Rows from block 2 of the image encoder of a small contrastive image-text model, named by matrix and row number. Rows with one number belong to one channel. Each number is 500 + 40 x the weight over its row's rms, rounded and kept within 0 to 999. All counts start at 0. Numbers have three digits each.
After each channel's rows are labels from the 100 images, of 14848, where the channel reaches its highest value: "patch colour" is the nearest of a few named colours to the mean colour under the peak; "strongest on" is what is common among them. Only what is clearly more common there than usual is listed. The data: seven-segment displays showing three digits. In brackets: how many of the 100.
# p10: first pointwise conv (encoder.blocks.2.p1.0.weight, 160x160x1x1), inputs 80-159
# p20: second pointwise conv (encoder.blocks.2.p2.0.weight, 160x160x1x1, transposed), outputs 80-159

p10.96:468515516547529493486455465442457501437542457451581533503486562448485504542492445475532567500473495515516532539554451569507543508466576447510490527476492479456519476569528459459472539495586589510448460478553540495477495511496444520500486499
p20.96:456488433518475456543495478621478546488471485449459459515471540506436503499515528526550469568435481488472473489418545526490472512514476537435494536521483491460569384477505568553510500540504486503480508494516480461527488404523529511516620489
patch colour: grey (98)
strongest on: dark on pale (95)

p10.64:450457624551537480485519487476497488526578548570497549410481463474450486478512533474472538451470586499443461450537449562520541528501429495473499486551455529522499519519447480462502555535563626488521494456499479512479509530612451473499540461
p20.64:460533481537499495508463413487539531392514504494454482485508479430489439497503448476571461485497491503543494527562467551514461462391488511528469495528494510444475524471565481599499505528585502484569460509495473470517471506564520461465507543
patch colour: grey (96)
strongest on: dark on pale (80)

p10.98:468569516575474518478460474506477495591485469542487424505468467551498482490485481509548530501462481451544512498475458453490514549448477464512557503468507469543527645488500465450531468554514438585481507466527521505502452482522446458473544440
p20.98:506599454399431447490506633498501564514495526493487532485443495596546505572500496487561514482549517488504501504474493461545484512590439503526478517475546472498484488505559447501473431476531487586469398503566464471506509514518550536504459489
patch colour: black (99)
strongest on: white glow (98); third digit: 1 (28)

p10.70:535470477573424536452473481479437494523550542477460468515482518526463498447485486453506522488486523491533521510484445544468493537500532554464522499434553570507543576564607462482493467554540537558496428465510465521479472507522467553467510564
p20.70:501553456459479498422528552569362556558460495499487541512486471594513497582522546484543522519543526558413462524528504481514487547529433521469442473487564560456531524543436505499490516544559451525533426542564525496452514550501535429533442522
patch colour: black (71)
strongest on: the digit 4 (83); white glow (78); second digit: 4 (37); third digit: 4 (32)

p10.41:432568459473492512486562428494483484504453564466508492527449481554485449503516490519545512510509535516532492455455450456445521602587504518458440495469510534503450566456512480459462568527446503462529473543486596581428464486456500473506474494
p20.41:448515551444518461425387531479525578530465504491486553521513539506479464485481480565461513517476544521487482490456441482503515487528424458500441548488513545539512532540584488417475472570528531498485459568520542526561500493570467508425485550
patch colour: black (62)
strongest on: white glow (56)

p10.21:539417504569511458475491498576464513506569468540535514475460559457500484526466442407519519447458473497469482507476426559490517483460429486449551534444465444535641473505498503528470516541505544556454469511500496512586555461486496445477489462
p20.21:548507406490557501570558541493508562502464506521512545520509545531467572549551554527424520522475531510410394477543531455474525534549466495423473560488536518462505507538541550475606514509545532503456583591535514596524505451563485514442511448
patch colour: white (34)
strongest on: dark on pale (56); white glow (37)

p10.103:521493479425444555469452551464478470478532601510472457510544486502537541547512473483480518517529562492575483445497526477504521486531463488499504478468530439499461497559477564508481497438513461514463555506539507458519537511528492550538465619
p20.103:466443510489492504452499504570583556508494547359630538508520519536500491482424498452525431485573495532521538535525501541538487484545540533491530475502479467494571469476478411464485463514492511604479481505502549514499494595417533515490521536
patch colour: white (69)
strongest on: white glow (68)

p10.28:553512467533508512493484444525479492487527525487487528522436517492454460423491507466461565565447498471503442475582507575541518531515520495550434444490502472566521495503498517503485537515471658531517552505436517470553475539550501485487528488
p20.28:496510532528502513470521470425455594489570482457479505528492407461608513476492517524483527437579473478481527444572575492514514463443520459542442476496500446507512502509562465511485461442543500535588532539501490534505472542461481523592478478
patch colour: grey (100)
strongest on: dark on pale (100)

p10.52:477500518472450468479534497532483546506451532472537488554497475448517614469480438496438532588487535546528442557455464477490512471403515425495496470512508633485461467465461508454496519462514519474505420489524513458523462545490495519498518489
p20.52:504415553588488463527470519507552521498573484503510541531465535548481479587508532493490567528509541583504479511483475486415493531503503524458537493455514517529512493553467460440524558519490572522463574573460579538558442474550495450508443508
patch colour: white (41)
strongest on: white glow (47); third digit: 8 (26)

p10.53:479554426521520505515495485433467512534515450425494571494491532522511479501494469554452534511507484473467514510540467570496566535470493475525531519489455526464467501545518506489512529507485606556514502495468533487515483552541451496500454516
p20.53:505485601524504574451457541390507471540506488486577457478525467496561524498496408535508578483535532464452533469535470441469524480553551414528510501461478445611430552485515437455484495519520580498489494535515519497504515582476477480473403486
patch colour: grey (99)
strongest on: dark on pale (99)

p10.109:493499484504482554502478472480494505516501508544496489512495453563543543545480456464436504463549516503442564469468477472600462498493463458495502568482464542449550455492494457431479495552453443473462529485564457492520513472583501520492530478
p20.109:540465491502548465461501496520541443535444475531486496523420525380561543562476529620450482450509414481399553451492493406554562455491491465533497475526534548453503455489525519552508461489534506524509462544510458545463487550479547505487532545
patch colour: white (34)
strongest on: the digit 8 (89); white glow (74); second digit: 8 (44); third digit: 8 (35)

p10.155:461595521459491536604508473490515516474474512492484517531474477519425464531529477455516525499490528496452437494585483502498524511433497464474460558578456475537479578530459527456612531492533520605468456457509522585478477447546460451456483482
p20.155:526545560537479498504506472557497523532504503490489478515511572487425532466500604559535461563461438510546473500464583510496467467487428523507460420535468481476514518499491472514500539501439480510423473493523484356531560501495562526510552525
patch colour: black (60)
strongest on: white glow (75); the digit 5 (65); first digit: 5 (30)

p10.110:474525558529515528463475461445531509517520504497461464460535450518538493505482440445554486484460452529472454409530552491575474472423485516543475470453480551485527554470576455558476440569559512525506474518502473492461472478481482462504488474
p20.110:551531557565520493510526503511506469473484523554526477496557514481494534466548514413494502523488510582529463525500506554493480490461434534508535462550517529543527448539489509577568532484544417506457546487414522543517462523467502542480473414
patch colour: black (89)
strongest on: white glow (94); the digit 4 (64); second digit: 4 (33)

p10.58:519485490514441427506480441430491470495505502483481500505442498538561479464579488474497489501456494544475502539475422449522539489544455512478530508475473419416458435496452444476490469579431469457605467508428507443454444587542571513595486484
p20.58:534423478461457458465485471496510491515507491538333502458480508490521534498491514622487532463508413522524464467456478439537572462479479479503462530477479480471463473499526444415495479500466554508510543517508542510550448468587484369528471484
patch colour: grey (96)
strongest on: dark on pale (88); the digit 6 (58); first digit: 6 (27)

p10.25:489443498459499485431483549540416541454495530520471525507485561460531569520471461493494529471464495471511536516469477529502479509552487475503510475547482472493581411524531491449563492490458536453493525552499482470571504451516499499531539481
p20.25:544498607555495487430494485502539521442567560444452524577500551500429457460435519443511545543484508507514456525473482545462489482472477522400546495451517517561525534477502483458493515591561535504429527600502552548528484433516495522464509529
patch colour: white (41)
strongest on: white glow (42); first digit: 2 (25)

p10.62:448602573431454558509473540516479449567451518468485499548469489484509477612488428490546433580530525486508478450507484412470612569430479481512485492494464513451448598531528483519533494489454513496501469493513529463454451481487537501542517471
p20.62:480462602510512529461478523520474524504559523513530504530453436500436411504434526485480483441476537498521386503486515500514468436445425527428505480502523436559554446472488540493510635456509485503548515508507494552583473549535502528495512454
patch colour: black (88)
strongest on: white glow (65)

p10.60:523478549475442518472511550520495528414502434601547494515514530505547550489463481420553539438467459511413608571516494549458509500462483511524536491536430484477540443522497504514496555448468540442469494490445515475525565475430514477515460475
p20.60:461484509517472519491492510511487451420444489435499488553526500500470383583418458516551468502493499438470517487489466501517492411502488508466552592528561537477508468508524520476390549532516579488467457471527454567493518436524545424483552562
patch colour: white (43)
strongest on: the digit 4 (87); white glow (46); third digit: 4 (43); second digit: 4 (35)

p10.124:492557489441553555517579453578466457415496506514551450564472523492506515448548491468443534587461474505544484467501479529545499499421515466432476490513535478508461463484440461468477512518468494494526540594514543510498518444589569501534563452
p20.124:485539484518442605571482517485550516466462521438531394510518519472489426476496530422513573505493528468501495473570506488467472502535530524531542513509425449502514502367545480555528519452537466528530540505576484454517553563533569542482449527
patch colour: white (42)
strongest on: white glow (75)

p10.151:391546498495547534494544487462492491476476483488510498482454442579543462541483493540511469520473447483497453507455467464526579480526514512490572506504506505494487485459448501550495447485430502522473539457535556477454498466417521450497499431
p20.151:433513437607537497462439439533483487534430464392494476477535447443476518429512528529475537476529521489514514512485459526509475432465560529424494496468507558444534590531504530471434550598488489440478527601538512512392448472479429527491412511
patch colour: black (66)
strongest on: the digit 4 (72); third digit: 4 (35); second digit: 4 (33)

p10.157:574497496591535522451472492550492569553492485509419467495441487491463498436467467522483565495448507487477518502508516501535558458457498536552461481491489487531505559480487442498490482592510569536532507506508509510548510481568500472493520522
p20.157:516494533483519463512507561532461573483507573456463500572490512469573457525498511551478483432527515549560499403456544490494423419527485487505481539529526511483543543514491514479436551452528399572549477542508549618496482438501445571549531546
patch colour: black (80)
strongest on: white glow (72); the digit 4 (62); second digit: 4 (29)

p10.81:436571515472423526532491464458530503514503468515491538468442450555498470461486473542556480485518479455465469527548534498500554442524526555454528496473480485391519409536485484539499423523472515456487442446437501542487475512505482498504523446
p20.81:472480549529461596485455471438518523573477538441489467458569476477459512489467492465497526452501595487478522506555417465526480464463441454444511555491463482537454494506505487489450507526522523484461585579496478449525486443492410486502461548
patch colour: grey (100)
strongest on: dark on pale (100); the digit 4 (68); third digit: 4 (34); second digit: 4 (31)

p10.95:556487481445475489461507486517410556477566585496505555450499484478444544492478541460451601504476458509546539532547477532445448445538475471446510475553522588515443464514501503449525515538539588477509487470468506499488485506541468491493558458
p20.95:480477576494496541461544501462513478493488499464561549441583567479533460518473393500561549503490586481498528535516484468494532520511466463556514526522536558562477598529553434415480577536503457469434481386516515477513530479400545419480414553
patch colour: grey (100)
strongest on: dark on pale (98)

p10.105:523531525412550467469557532506456469484454504518404473507524470459499481527460607535446497442487437506507505471439591482447481482380452466452500510510531466508461521482431516426495481498554503441501489521468497496507457493467507476518578456
p20.105:498542541512468443441430534588573458510507515469435488576465548441536511476515566536512490541534506512514555453530485489523508481498502514558579481463511454546476518467481434543401481472428453576487488531374569487496531528515508482479494492
patch colour: white (45)
strongest on: white glow (60)

p10.30:480522453502497460528537504522457461554484552561569480477451455503486529494512476457444494509496530533506503462478487471510486490470456509545424496570418507453522472524434477480524491502512470526486589559556434466539581459516534465487608496
p20.30:485432566519483516486433555508551508576525488502519438563459451422517520466436522519457486445492486430495519491576502517501532417541517477512520513472479496487489480419515477539469530488460524542564473491482523480507468559504528468532477490
patch colour: white (44)
strongest on: the digit 8 (69); white glow (49); first digit: 8 (29); third digit: 8 (27)

p10.92:498526554535502490472494442451495515575522488480418576439494484504376484521477496465501493522530531509611508452571473531447511435550501519526499497555562582531435524528514537504528469476511583470512509507514502513471442483572526461447534485
p20.92:514468470512515487517441490538498541405464534472558502483455395516550531458521504447442436453453439493604499432493455614523498456471565495547490446500495491502527470473498469581510447502505493481602490521469491554502474538458480479526494461
patch colour: grey (99)
strongest on: dark on pale (100)

p10.139:492515504501449558433575488481467468525487454456418510492486518461490477491602440558526546543423472493472507491524429557522492496539534504473535470489467418456467463512484462454486510563531602477568438491503537371516453565503542505555480452
p20.139:433556470585510509484451429483518500443465426486420508516471565435484475519479561456500544512492441512506486518612566421447439467418478470477497519485498488467469571522537543540489475479426515455525515573558550497499462476508541519517548411
patch colour: grey (99)
strongest on: dark on pale (93)

p10.31:451614464459440521493469461468537552502413471473454499508453475560479455466477482496517506491446511471505454468552493482495523488506448451465480475491488549439497579507467498433485503543509509477544472518464487507471428465481523476526491510
p20.31:501467527509511504548391512495545549551469478535479529471566501437537517480498519521457480452487527502510460437512416456439465463475515425489526577462514496475510444506552528427454452538560571518438520559542469546469467419498516481549470558
patch colour: black (88)
strongest on: white glow (93); the digit 4 (67); second digit: 4 (33); third digit: 4 (26)

p10.106:548514544497461534511488537466530451481507439471488505512552576476496452492474472478490489541523428464598521497560522469483458512512568555508499453533511512559445519547526587467502475465457490489440509592483480565457516469455493503467521528
p20.106:486472517502485534563503521451458469433418502473525484546435408516488532527493537472448485453520521489392437432483598424523492506514514400493502574550509470548458406520543554565544531479603486486506516557500469588516482550587479508519602557
patch colour: black (64)
strongest on: decimal point (82); white glow (44)

p10.23:500480479451445485537499491487485518499493501462526432505454484604503503478541491481459459482535476494447515467439503497522470607570552521422586414445424506500487442481462457395441542551511511509473419473480550437558496568525478442496475481
p20.23:536534518502512491485499500489542515473453601522469461476480511441516450530550478483454590471562472554449502432505457470576556474510506479552548502560499519470542513457484502501574488460500493591476445501486567510511586493497518560463434514
patch colour: white (33)
strongest on: the digit 7 (86); first digit: 7 (39); white glow (36); third digit: 7 (31)

p10.147:520526569433463427469457483491516458486499508580466469481469538440506489530499491444487502507473494449552580511489517479543502397492459433505585497475460488484444500475474556475440481523469505462431537457481490415503487458560567479537585463
p20.147:483531475476451525499460470489516507443457495460560540562547500497487428580421472545588493562449466459444520519498540503568505489534514472522564580546518557542454489471449490536397506503525515518495479490527494404539506537445545458462535583
patch colour: grey (97)
strongest on: dark on pale (35)

p10.152:475477549499487487457535489465411489542457519439449470495475445519537495594488581565475544578508530524516474472555612513509516497442492530431446481554502456531476453531526476456468488460480600405495512450593497477482463511524469536478545494
p20.152:510530549464527499516511526476523612506491465511548493443482518550483492432505453491463425469473476461474489436513504509503449427535432475489446508456495509449485428471514503518537480468472494475499448437573452653472455498450524524546506513
patch colour: white (57)
strongest on: white glow (69)

p10.91:500553462568452528472460522444456463502579560509479507483530500519447516515478494518473511469545527536432473501464529554534505464558532479549492561489451586486563448547514503452557494547550559485505552486508512436486556493461510574487455565
p20.91:470464540538487469489442465501488495454535465499518500514494474506493500457534442513549466530401459557516548518477496548472406545429548558493549506467502557424520483524484448546495431523472468457515517440475448482504420492455469411577526552
patch colour: grey (99)
strongest on: dark on pale (67)

p10.120:521530495496479467483538470424553550545427608482417491446487475505465425427489509512473512473457447486471470529462545480489480513448507454561466501519481490485481587476541450501491467524555444491503503478462452455462410482499460479491548468
p20.120:491458509493462460418433504561487623527500504510455504545474525523523427524473527473555526477514553502504489451464477467452499407552433486514539514470504505457545498463567509472521509442496442514592465507514572577531479542520415458478516484
patch colour: black (82)
strongest on: white glow (85); the digit 4 (57)

p10.16:517502482599496476509498464450556505503512498463453500497480543508432434459480436451422493427406432463440464469505457527527491515574506577471479431480480471562526575528514458470510532549496456569446448474473470522467456447533476476493496442
p20.16:525440492458472522559502541486484456524525525440511453415465415570497499496452490558480436411552536483492516449479515505490475452532572519502525554518478489507552423473499494525498492455578544498494520471530447615477488515540467508537554429
patch colour: black (94)
strongest on: white glow (65); third digit: 7 (26)

p10.74:566409422480458525497486468417496517521517538435521504430541456503502460477460438413500477438443533484463499473435479520454457548492399507474503480504469558519486492581548444452458506524509485497553453524544541484458488497462462531482459562
p20.74:470497458450492478518407495508558533472527479479467465479550529377516502471506478476460566471466462485507444520514453505485482493509589453504511543462426496515470498427546532511513545503526653491501528525514472470531501435599481548514504515
patch colour: black (62)
strongest on: the digit 4 (93); white glow (57); third digit: 4 (42); second digit: 4 (39)

p10.144:501527482474529595460482470486481577486493498547528500524471509446519448571497542485533495440500449495450407457472477513466582445480503468499514551535521531567492555530464519455499469468437547524506432476519558513519471504457518494553442575
p20.144:524444461493553494438541519532464489493498459499479433505468428517442426465426477522514431477520536497547452504405521540548546412576479528447510438515569457459491474456475520541456583535528461433547428488485431577516471521598469535508523487
patch colour: black (75)
strongest on: white glow (39); third digit: 4 (27)

p10.46:478517501542488523483589450492506459555481408478494496530421513497555474510563439474591449551524537585481505491487489463471440546574420482462474512527453523438522471514459459467502481470514487474513485551430480406443418566473514551567489536
p20.46:525431517447510440508513477521487504509497572555458501557447492496522534433475480560514593502541470441452451437469464544577567469506433515562490540548431471510517459474492437456489479404566540540441479486366496466549503475514490466495508560
patch colour: grey (96)
strongest on: dark on pale (95); second digit: 9 (25)

p10.104:586484507517449496492485529501472532496498523484465521503482453509536520558486551481463491495560482546423416461514531483468515544485420539445488458480439478489518478490505491454501467451483488547520440501481484527534455534471457550508526496
p20.104:462482500537537532537505490486490542517493469511514477488524516478453490464497495459434513482453549445512470518539490497473441533497449463478434481483487532488489480467494513537570458506487544418502476581485469517494502452530478522569511492
patch colour: white (38)
strongest on: white glow (76)

p10.47:496520539466455548458503452492538486487470509575440500468490512512553466571487452486492535486510486456471509501471467541523571494464546481451588438505472466450562502484486521548492467462454498497507473411450543515540451447441558476515435470
p20.47:503585497466533505517562531453473494499486547526494493459565531462449475458468465493527515451540519428444536470434443532511547522463381466588486553580473548514497473422567413454502410501556514465452451421529516560543569498478544413480508516
patch colour: grey (99)
strongest on: dark on pale (100)

p10.35:506580519494500452516506473485523444591456512491479503494523463536463473519533468513455537593502533503571512482604507464449497500459447590569438509534520545527448554471514555489542517522444498486472520498570468526507531485568516508474580532
p20.35:507451501457489542446570555470496577537601480503500518447498505569565464532509461492534479470610514498505448553589485477516444456445489514446513432509531542507466422571443555494508485394462512470558499404526514498485524516574491516530540520
patch colour: black (68)
strongest on: decimal point (96); white glow (44)

p10.55:477598431499479485469497520509480449491563490503432575501476497466512463476438468575494467527595483489478451510474469554547545498478504468527495530553505513442457486496462532495615513490475440501467474466505524475475456529437451498485468510
p20.55:535581412482486478472548565419505422555513487499507534514536525472566535525472475445524568530540533534543560508540488594513507560573565519498509580447538501550441541503449428538468453483523504521517464497486533485461566510484509507459441557
patch colour: black (86)
strongest on: white glow (62); third digit: 1 (26)

p10.137:468530462545487499497471540508455605469495455510579511495437507456491450512522484480461569502469467468537547463528466529504484474518502467463526443482494444543534422502456497458506487466457508519447465487506507503529538471490418526450509445
p20.137:503480445564482493476429428491488504470601519460516540544473381542550536481535596493410509418542450540524512482520437544499474508503494499480535444499518471478513488498576433517472455532500554468611479586532474443398496508514587527616483515
patch colour: grey (100)
strongest on: dark on pale (100)